config.toml
encoder_arch = "tdnn"
model = "encoder-decoder audio transcriber"
dataset = "babble in 24 made-up languages, each with its own sounds, syllables and stress or tones, from a formant synthesiser"
train_examples = 39062
gain_aug_db = 6
n_mels = 64
hop_length = 160
input = "log_mel"
spec_augment = false
win_length = 512
tokenizer = "char"
vocab_size = 55
encoder_norm = "batchnorm"
encoder_activation = "relu"
encoder_depths = [12]
encoder_kernel_size = 5
encoder_stem = "single"
encoder_widths = [256]
fusion = "prefix"
decoder_width = 320
decoder_layers = 10
decoder_norm = "layernorm"
decoder_norm_position = "pre"
decoder_activation = "relu"
decoder_mlp_ratio = 4
decoder_head_dim = 64
decoder_fused_qkv = true
decoder_bias = "none"
decoder_qk_norm = false
decoder_layer_scale_init = 0.1
decoder_parallel_block = false
decoder_dropout = 0.05
decoder_inner_norm = false
decoder_positions = "learned"
decoder_prefix_bidirectional = true
decoder_connector = "linear"
decoder_tie_embeddings = true
init = "trunc_normal_002"
residual_init = "scaled_by_depth"
optimizer = "soap"
beta2 = 0.99
lr = 0.003
beta1 = 0.95
shampoo_beta = 0.99
eps = 1e-08
precondition_frequency = 50
max_precond_dim = 512
one_sided = false
adamw_lr_other_params = 0.0021
grad_clip = 0.5
steps = 13300
batch_size = 128
epochs = 43.6
lr_schedule = "cosine"
final_lr_fraction = 0
warmup_steps = 660
weight_decay = 0.1
adamw_weight_decay_other_params = 0.05
Rows from block 7 of the audio encoder of a small encoder-decoder audio transcriber, named by matrix and row number. Each number is 128 + 24 x the weight over its row's rms, rounded and kept within 0 to 255. All counts start at 0.
After each channel's rows are labels from the 100 clips, of 14976, where the channel reaches its highest value: "loudest band" is the band of the loudest frequency at the time of the peak. Only what is clearly more common there than usual is listed. The data: babble in 24 made-up languages, each with its own sounds, syllables and stress or tones, from a formant synthesiser.
# conv: pointwise conv (encoder.blocks.7.conv.weight, 256x256x1), inputs 128-255

conv.68 [147 125 173 180 135  80 147 114 134 129 147 134  71  97 137 147 139 158 133  81 109 121 131 203 117 126 153 121 138  96 169  80 109 162 160 133 113 134 130 131  92 122 135 149 130 142 134 126 108 114 115 173 129 159  85 133 150 106 123 109 126 124 194 146 154 124 133 138  99 105 136 113 100 139  96  98 110 136 128 135 151 130 138 166 107 144 134 165 103 112 127 142  88 134  89 125  91 139 168 102  85 131  99 123 177 105 142 150 109 110 145 130 136 108 100 147 117  88 141 126 145  97 110 119 150 127 115 144]
loudest band: 250 to 500 Hz

conv.78 [133 173 120 124 110 106 132 122 110 109  95 135 119  92  85 117 141  96 147 119 122 136 155 150 138 109  94 138 108  85  95 142 157 127 134 138 102 117  93 104 151  80 104 142 136 136 128 150 134 123 116 113  82 160 176 145 146  99 106 145 146 124 170 169 157 176  89 146 152 154 123 149  96 144 131 160 145 104  84 161 113 149 118 119 114 106 101 132 127 114 126 131 147 144 129 134 111  96 132 124 105 189 141 134 142 107 133 149 118  91 125 125 142 122 114 189 101 102 163 141 131 117 153  95 103 139 204  79]
loudest band: 2000 to 4000 Hz

conv.7 [119 132  84 141 110 139 166 146 123 142  98 107 128 165 146 122  87 119 117 138 128 162  98 118  92 107 108  58 132 152 104 158 124 158 111 119 135 164 111 158 136 125 129 127  86 127 108 134 134 100 163 113 119 139 101 132 170 125  99 111 137 135 103 115 124 118 122  89 162 106 104 116 164 129 151 124 107  73 120 127 126 125 128 168  98 107 102 155 189 154 151 149 114 173 132 154 119 141 118 179 166 106 138 116 124 153 119 111 117 107 127 105 122 156 155 118 135  96  80  85 143  84 112 132 154 135 142 131]
loudest band: 500 to 1000 Hz

conv.230 [ 80 156 120 146 133 132 114 117 159 106 119 116 107 156 110 154 162 126 118 132  90 151 135 111 101 163 109 123 161 148 158 162 127 147 100 125 129 126 113 100 151 142 141 133 160  78 105 124 178 130 140 140 154  65 125 126 174  92  90 103 129  98 147 125 154 116 118 121 134 144 169 126 167 184 106 121 112 170 122 124 138 136 167 134 126 102 148 140 128 125 125 157 111 105 114 101 115 132 132 113  77 114 133 150 161 122 148 118  48 129 116 124  88  83  98 118 157 142  97 115 126 115 131 124  95 114 153 127]
loudest band: 4000 to 8000 Hz

conv.3 [137 136 169 156 159 154 136 149 139 134 138 162 134 124 137 118 107 153 139 158 150 130 157 116 116 107 119 152 133 124 106 150 141 126 143 159 120  68 114 149 128 112 145 145 109 104 107 125 141 175 135 161 112 164 132 121 114 157 112  90 116 130 158 117 126 142 148 140 164  99 123 143 193  79 150 110  90 169 154 150  88 137 153 128 126 100 118  82 120 125 142 125 164 136 144 113 126  79  94  75 132 136 160 134 106 169  94 155 136 115 142 135 123 122 143 123 115  73 132 110 133 155 164 129 142 195 100 125]
loudest band: 500 to 1000 Hz

conv.77 [128 143 128  92 128 117 175 136 127  94 151 121 124 157 119 155 142 114 131  85 121 175 160 127 133 158 122 128 120 146 154 108 125 114 164 126  97 113 114 160 133 139  81 154 177 108 112 120 122  93  82 128 112 141 168 124 135 123 111 135 119 140 149 175 132 120 117 140 111  69 148 111 138 143 122 148 110 128 108 107 142  39 131  94 130  98  85 118 141 131 133 121  98 126 108 164 120  58  97 139 105 116 129 132 120 129 160 135  83 133 129 131 149 111 109  95 128 123 112 125 147 141 112  63 133 119 145 122]
loudest band: 500 to 1000 Hz

conv.117 [144 144 159 128 173 137 134 113 121 119 141 155 157 172 122 114 159 126 130 130 180 129  73  73 132 128 157 119 159 103 164 103 130  88 121 107 110  94 101 125 152 142 121 153 114 127 161  99 150  83  94 175 189 139 106  98 154 120  90 126 141 115 102 125 128 113  82 117 114 106 117 131  91 122 136 102 187 118 129 155 105 191 119 111 104 120 150 129 108  69 145 135 143 108 155 109 155 142 158 142  82 133  90 104 117 149 141 139 154 125 134  78 125 118 104 152 120  96  93 147  99 160 126 120 125 126 131 151]
loudest band: 4000 to 8000 Hz

conv.47 [119 107 120 154 128 117 135 153 190 146 124 170  54 130 152 161 107 134 128 109 116  90 124 130  94 170 152 127 141 139 102 129 130  98 139 133  95 141 145 138 133 139 167 123 143  88 109  89 133  97 126 130  91  91 121 101  98 121  66 141  98  82 119 126  60 106 130  86 136  89 153 121 152 109 150 118 130  92 154 171 102 121 131  87 125 137  88 122 135 136 167 101 133 172 122 162 130 150 114 104 154 112 162 138 117 129 104  93 167  94 130 114 135 138 118 129 142 129 109  89 111 140 139 122 146 138 160  86]
loudest band: 250 to 500 Hz

conv.126 [ 80 156 117 119 130 165 118 106 119 106 128 142 104 105 102 128 119  79 125 109 121 141 151 160 113 121 134 117 113 146 145 124 125  88 135 152 102 147 139  96 124 148 135 123 112 149 172 113 180 146 115 119 136 100 166 145 105 127 106 149 129 121 101 115 156 116 109  90 146 120 135 108 159 119 173 165 105 122 125 159 134 109 149 116 142 102 113 154 174 144 156 144 112 127 139 133 121 163  97 112  62 152  61 136 136 142 135 118 125 124 103 108  91 128 132 139 147 110  81 165 103 142 161 185 159 132 133 148]
loudest band: 500 to 1000 Hz

conv.192 [138 154 142 136 149 150 133 137 192 111 135 160 143 122 135 172 125 181 117 136 153 121 123 132  94 146 141 130 141 180 142 104 101 140 146 131 129 135 117 121 117 162 147 126 132 108 110 179 139 127  83 124 127 129 147 138 117 102 114 133 113  96 109 117 148 147  85  88 116  85  99 113 107 124 135 126 169 142 109 157 137 143 130 110  77 100 174  63 125  85 134 106 132 107 154 122 145 102 107 173  77 144 150 129 111 129 129 127 158 134 145 120 127 163 132  96 154 121  87 113 115 127 147 148 146 120 151 112]
loudest band: 1000 to 2000 Hz

conv.71 [150 136 111 138 118 154 163 106 111 158 134  87 138 140 104 127 137 126  83 158 156 112 136 127 125  88 123 145 117 125 120 119 109 116 114 102 133 132 116 115 127  96 168 139 119  88 109 140 174 136 126 117 162 114 149 146 109 145 111 127 116 107 123 110 142 146 132 141 136 126 165 148 127 128 145 128  95 104 124 142 113 153 137 121 143  95 130 113 116 116 111 163 116  88 149 131 125 134  98  91 127 145 125 133 126 120 141 134 116 127 103  91 162 114  99  96 118 145  97 142 120 104 105 131 125 126 118 141]
loudest band: 2000 to 4000 Hz

conv.45 [166 184 157 161 182 106  90 103 142 152  88 150 151 130 132 119 118 160 143 130 105 133 136  84  97 151 145 111 109 108 151 133 126 126  85 106 187 131 113 175 134 126 158 142 146  96 157 143 156 129 136 143 146 104  83  90 132 124 100 122 109 163 109 125 153  91 143 122 125 121 119 158 128 120 115 131 107 143 117 123 167 117 135 130 106 115 155  73  76  86 169 143 117 139 142  91 125 128 131 120 134 131 144 120 102 122 111 107 123 107 149 154 101 133 123  83 104 137  68 163 114 135 133 136 142 116  68 110]
loudest band: 2000 to 4000 Hz

conv.134 [155  92 154 143 156 105 108 129 177 147 108 132  68 142 116 127 130 135 110 107 125 107 117 132 150 125 130 113 122 147  90 146 101 144 166  83  99 136 120 137 147 126 125 145  90 135 167 126 169 141 107 163  72 129 127 124 131 114 111 117 112 136 141  84 111 137 134 142 122 107 145 128 155 121 142 133 144 116 117 181 115 151 143 111 155 119 137 113 131  88 124 134 138 142 141 140 120 137 113 105 160 134  89 134 120  89 104 144 169 135 136 110  89  85 123 142 149 104  92 133 117 122 140 183  97 103 106 156]
loudest band: 500 to 1000 Hz; 4000 to 8000 Hz

conv.73 [102 148  62 104  92 140 156 143 161 135 115 128 154 153 173 143 104 109 114 108 126 129  65 103 150 130 131 152 130 103 126 114 133 124 118 149 100 132 155 162 144 119 118 131 109 123 101 112 153  22 178 101 125  86 150 134 140 119  72 172  93 109 115 146 174 131 114 117 188 119 115 114 134 116  88  83 105 123 108 104 155 130 116 135 109  77 108 165 135 141 137 137 174 139 126  73 153 109 134 135 137 117 144 136 114 112 119 117 131 127 105 109 149  85 118 147 151 161  85 142 163 102 137 127 119  96 143  80]
loudest band: 500 to 1000 Hz

conv.183 [120 120 192 143 120 128 157 141 115 133 169 151 123 100 122 169 141 103 127 108 115  49 128 118 116 115 113  99 123 129 155 133 100 143 157 135 143  65 124 125 111 122 145 126 109 124 134 127  95 131 141 143 124 169 133 132 153 108 117 117 140  85 153 153 125 122 154  99  64  99 115 130 114 132 166 122 125 127 154 168 131 127  96 107 119 126 104 115  71 109 125 149 124 132  52  93  74 128 123 106 143  99 106 125 146 163 143 153 160 112 130 119 145 144 144 147 112 114 140 140  94 149 129 135 149 146 134 114]
loudest band: 250 to 500 Hz

conv.61 [147 123 100 131 104 188 132 133 123 140 105 134 110 107 136 108  71  98 140 146 120 143 109 106  92 106 124 128 115 181 114 125 116 111 163 118 127 122 142 142 149 149 114 117 118  89 137 126 113 134 122 125 163 167 151 156 132 103 124 117 135 165 102 103 137 168  98  96 121  95 107 165 142 111 104 156 150 191 120 109 139 126 123 140 138 102 131 117 147 121 125 119 100 103 159  97 137 133 140 171  70 150 128 127 122 134 130 148 153  92 108  80 142 136 173 188  87 128 158 100  98 148 111 144 132 122 157 161]
loudest band: 500 to 1000 Hz

conv.165 [141 180 165  85 156 118  97 146 175 114 140 148 149  99 156 135 127  82 105 123 154 104 140  75 130 159 112 127 147 178 146 113 146 118  86 161 124 129 134 156 158 151 148 131 122 123 129 133 161 122 174 149 147 144 101 129 111 117  82 138 111 178 136 156 154 135 159 158 215 169 143 137 154 125 131 116 125 140  99 169  82 106 116 146 147 140 145 107 126 115 133 111  95 114 147 115 128 108 104 121 130 135 120 133 118 146 136 104  67 169 130 100 108 117 154 109 118 116  99 117 154 126 122 178 131 154 117 112]
loudest band: 500 to 1000 Hz

conv.193 [103 155 157 105 133 115 124 104 121 180 156 110 131 151 141 164 142  92 107 114 141  66 113 150 143 122 158 125 134 124  97 109 135 160 112  87 125 120 147 130 136 146 145 132 109 121 148 101 115 152 142 132 123 121 114 140 130  88 119 129 124 122 151 149  84  95 111 124  88 136 123 101 160  92 170 133 124  97 145 111 137 132  97 143 157 112 128 103 136 143 143 146  76  98 102 115 123 164 142 106 109 102 143 119 150 137 122 119 180  95 146 151 126 139 155 109  94 169 131 133 122 104 118  88  98 131  99 163]
loudest band: 500 to 1000 Hz

conv.236 [ 52 121 112 160 136 111 125 120 137 100 145 112 112 148 141 159  98 106 124 110 103 112 124  95 111 165 120 143 141 136 140 144 143 111 135 147 130 140 119 134 117 100 165 150 101 100 114 131 121 125 158 151 131 158  90 107 163 126 135 123 135 116 121 175  66 153 157 123 125 113 118 108 155 149 130 103  85  37 154 107  65 144 103 116 118 151 127 105 139  70 151 144 101 164 123 153 139 119 152 154 150 141  92 177 114 160 141 148 107 129 119 123 109 134 120 176 123 123 152  97 175 106 130 148 125 217 104 146]
loudest band: 250 to 500 Hz

conv.153 [ 85 100 104 115 129 122 118 148 148  93 121 135 107 101 132 139 128 124 142 106 125  79  83 113 115 197 108 147  89 151  96 137 111  98  84  99 117 149 115 128 112 126  89 127 128 180 148 168 115 114  78 150 139 116  82 144  58 157 167 103 135 118 126 120 109  95 125 110 156 117 108 137 115  95 145 144 114 133 104 148 160 155  99 140 102  85 135 114 144 172 121 150 125 168 106 125 121 152 129 112 138 136  95  90 102 110 133 143 189 156 149 121 131 143  91 135 138 138  87 133 132  92 136 113  86  98 130 128]
loudest band: 250 to 500 Hz

conv.31 [109  75 146 134  92  91 116 135 145 142 165 113 156  91 132 142 127 135 114 118 111 155 136 148 112 119 130 162  90 112 102 134 108 138 128 145  96 139 125  91 163 132 129 118 115 112 126 127 144 135 113 158 102 114 172 124 124 137 139 116 145 103 114 138 135 161 121 148 143  80 152 136 170 143 131 146 120 134 180 109 139 128 128 121  37 156 125 151 145 155 167 116 120 151  40  89 131 144 107 168 146 111 155 107  90 144 125  99 140  99 107 117 100 122 141 100 123 117 116 177 126 150 100 144 133 134  97 106]
loudest band: 250 to 500 Hz

conv.64 [160 125 159 141 117 188 183 200 159 150 161 138 150 131 130 134 145 126 134 138 194 108 202 177 113 147 144 130 104 126 189 159  91 107 117 145 174 104 160 133 135 160 123  82 101  70 142 153 102 104 144  98 121 153 165 126 107 108 115 112 155 145 123 161 145 178 138 130 147 115 125 183 136  84 162 146 123 130 110 110 137 115 137 145 157 138 124 143 130  88  72 121  96 134 129 139 129 144 137 153 141 136 151 119 123 140 161 142 125 130 147 129 126 141 140  99 118 113 141 136 112 186 142 147 122  95 124 148]
loudest band: 500 to 1000 Hz

conv.152 [130 105 156 129 141 101 128 130 118 101 110 143 148 134 141 147  90  97 150 123 106  97 109 107 158 139 136 116 122 127 112 127 113 116 116 142 132 185  57 115 127 150 138 144 146 125 114 127 139 100 105 110 143  95 109  94 136 143 147  74 127 124 121 130 153 136 130 136 150 146  94 136 114 134 132  99  80 119 126 131  87 120 115 134 141 117 145  58 143  88 124 180 144 132 142 159 129 142 151 130 133 135 135 151 114 131 119 126 128 153 147 108 158 118  62 156  47 118 101 124 123 142 167 121 103 120 123 102]
loudest band: 1000 to 2000 Hz

conv.171 [126 130 150  36  97  69 127 149 130 107  99 155 142 135 134 101 157 160 112  88 140 117 128 146  70 106 113 177 121 112 161 129  93 114 101  83  66 118 139 108 156 132 128 113 141 129  71 116 107 141 105 129 120  74 135 119 127 163 175 110 165 164 121 135 112 130 106 113 134 164  89 122 135 143 148 161 155 113 141 123 135 163  82 102 118 121 135 140 174 136 151 159 117 101 134 101 119 152 100 126 133 154 135 127 127 137 115 106 141 101 135 145 135 105 165 109 134 139 104 138 129 150 112 142 116 130 134 121]
loudest band: 250 to 500 Hz

conv.111 [129 152 103 103 138 169 150 120 150  68 116 179 113 141 167 170 122 134 126 119 129 130  95 137  98 108 131 106 123 119 105 154 125 128 126  97 107 110 113 137 146 134  96 149 135  73 175 171 171  90 109 179 101 141 148 146 110 114 125 165  87 105  94 102 154 132  93 129 105 104 136 141 134 157 114 114 105  70 105 122 124 115 116 116 145 134 141 154  97 149 137 111 127 122 170 188 130  90 144 132 125 122 104 109  68 136 139 116 150 161  94 138 173 106 140 118 150 119 131 133 133 142  87  73 116 121 110 133]
loudest band: 500 to 1000 Hz

conv.79 [ 73  70 100  29 123 112 128 133 125 109 111 134 161 111 123 140 100 109 131  88 139  62 100 104 124 124 121  95 128 151 114 120 149 102  93  87 120 139 140 115 109 138 122 121 146 154 127 116 136 103  88 113 143 117 103 120 120 164 127  80 124 129 143 124 135 101 123 144 105 118 136 103 154  86 129 118 116 169 121 127 109 144 115 143 121 173  74  99 137 104 127 166 140 116  55 115 140 143 126 137  88 142 102 138 131 114 136 125 129 126 126 106  86 101 146 123 111 136 127 137 136 111 146 115 104  88 141  92]
loudest band: 250 to 500 Hz

conv.143 [135 153 185 114  82 137  84 128 106 121 127  90 152  72 137 130 134 129 135 111  85  95 157 131 110 129  48 101 102 135 136 114 118 110 139 171 132 108 115 118 104 141 141 123  99 125 132 156  99 124 105  93 108 139 166  66 141 122 145 128 125 100 136 121 131 136 115 132 117 155  97  94 140 137 152 164  99 124 137 130 140 151 141 143 129 154  54  91 106 114 142 138 140 132  91 129  54 153 155 123 167  94 122 170 124 137 148 123 135 122 117 110 147 160 102 136 153 144 183 125 111  97 116  87  85 139 168 145]
loudest band: 2000 to 4000 Hz

conv.19 [ 61 153 124  99 145 118  87 127 132 143  93  82 103 121  87 127 138 120 141 119 193 132 134 113  98 108 119  94  58  90  97 123 164 119 113 126 113 137  97 116 134 121 162 134 120 130  94 128 125 123 123 109  99 161 120 104 107 123 158 129 104 106 198  94 115 126 156 123 138 138 123  99  97 122 144 127  85 123 155 144 148 146 129 144  96 102 141 123 116 140  98 137 132 138 138 110 100 138 134 120 144 111  88 130 138 158 145 110 127 183  92 132 146 153 114  93 107 125 143 118  98 125 141 221 156 131 141 139]
loudest band: 250 to 500 Hz

conv.190 [ 95 123 137 116 138 137 161 112 170 141 123 145 111 140 114 139  91 118 112 114 149 123 137 119 131 150  79 146 145 141 100 142  92 136 142 142  75 154 108 125 126 123 120 120 142 139 144 149 122 119 166 117 128 132 151 161 127  76 116 141 151 183 122 111 126 135 132 108 156  80 161 123 129 148 143 135 119 123  98  96 148 122 139 122  63 109  68 125 110 114 187 150 133 140 130 131 154 125 158 117 135 115 127 100 122 158  83 138 109 104 128 140 158 163 135 112 147 119 149 116 145 119 117 106 155 155 109 139]
loudest band: 500 to 1000 Hz

conv.116 [141 118 144 110 149 101 137 121 128 143 152 149 141 145  94 134  96 100  96 155  86 121 137 140 131 119 105 121 164 139 107 149  91  97 125 111 121 107 113 104 102 113 127 136 146 105 106 165 167 143 121 117 132 103 115 125 131 136 128 114  88  92 101  86 108  88 116 118 138 126  48 142 165 178 169  91 149 104 149  98 107 111 111 145 136 121 129  93 108 169 130 170 140 101  80 114 157 129 157 116  95 114 132 133 122 107  98 157 114 167 105  88 133 112 158 119 132 147 129 115 135 106 134 124  74  94 112 111]
loudest band: 500 to 1000 Hz

conv.112 [122 151 111  86 124 142 119 122 159  76 148  91 152  95 126 129 163  93  70 158 113 104  87 106 132 110 120 183 118 106 118 137 132 145 143 125 115 151 102 100 119 173 117 153 104 119  96 125 129 142 134 110 131 138 138 125 143 133 168  99 118 106 146 166 137 134 124 145 115 164 100 147  98 130 162 151  94 144 117 111 141 162  87 125 117 141 119 149  89 105 135 142 116 146 114 153 112 104  93 132 136 140 157  98 149 155 130 159 138  89  61 133 163 112 106 167 100 130 137 128  82 130  93  91 107  95 114 162]
loudest band: 1000 to 2000 Hz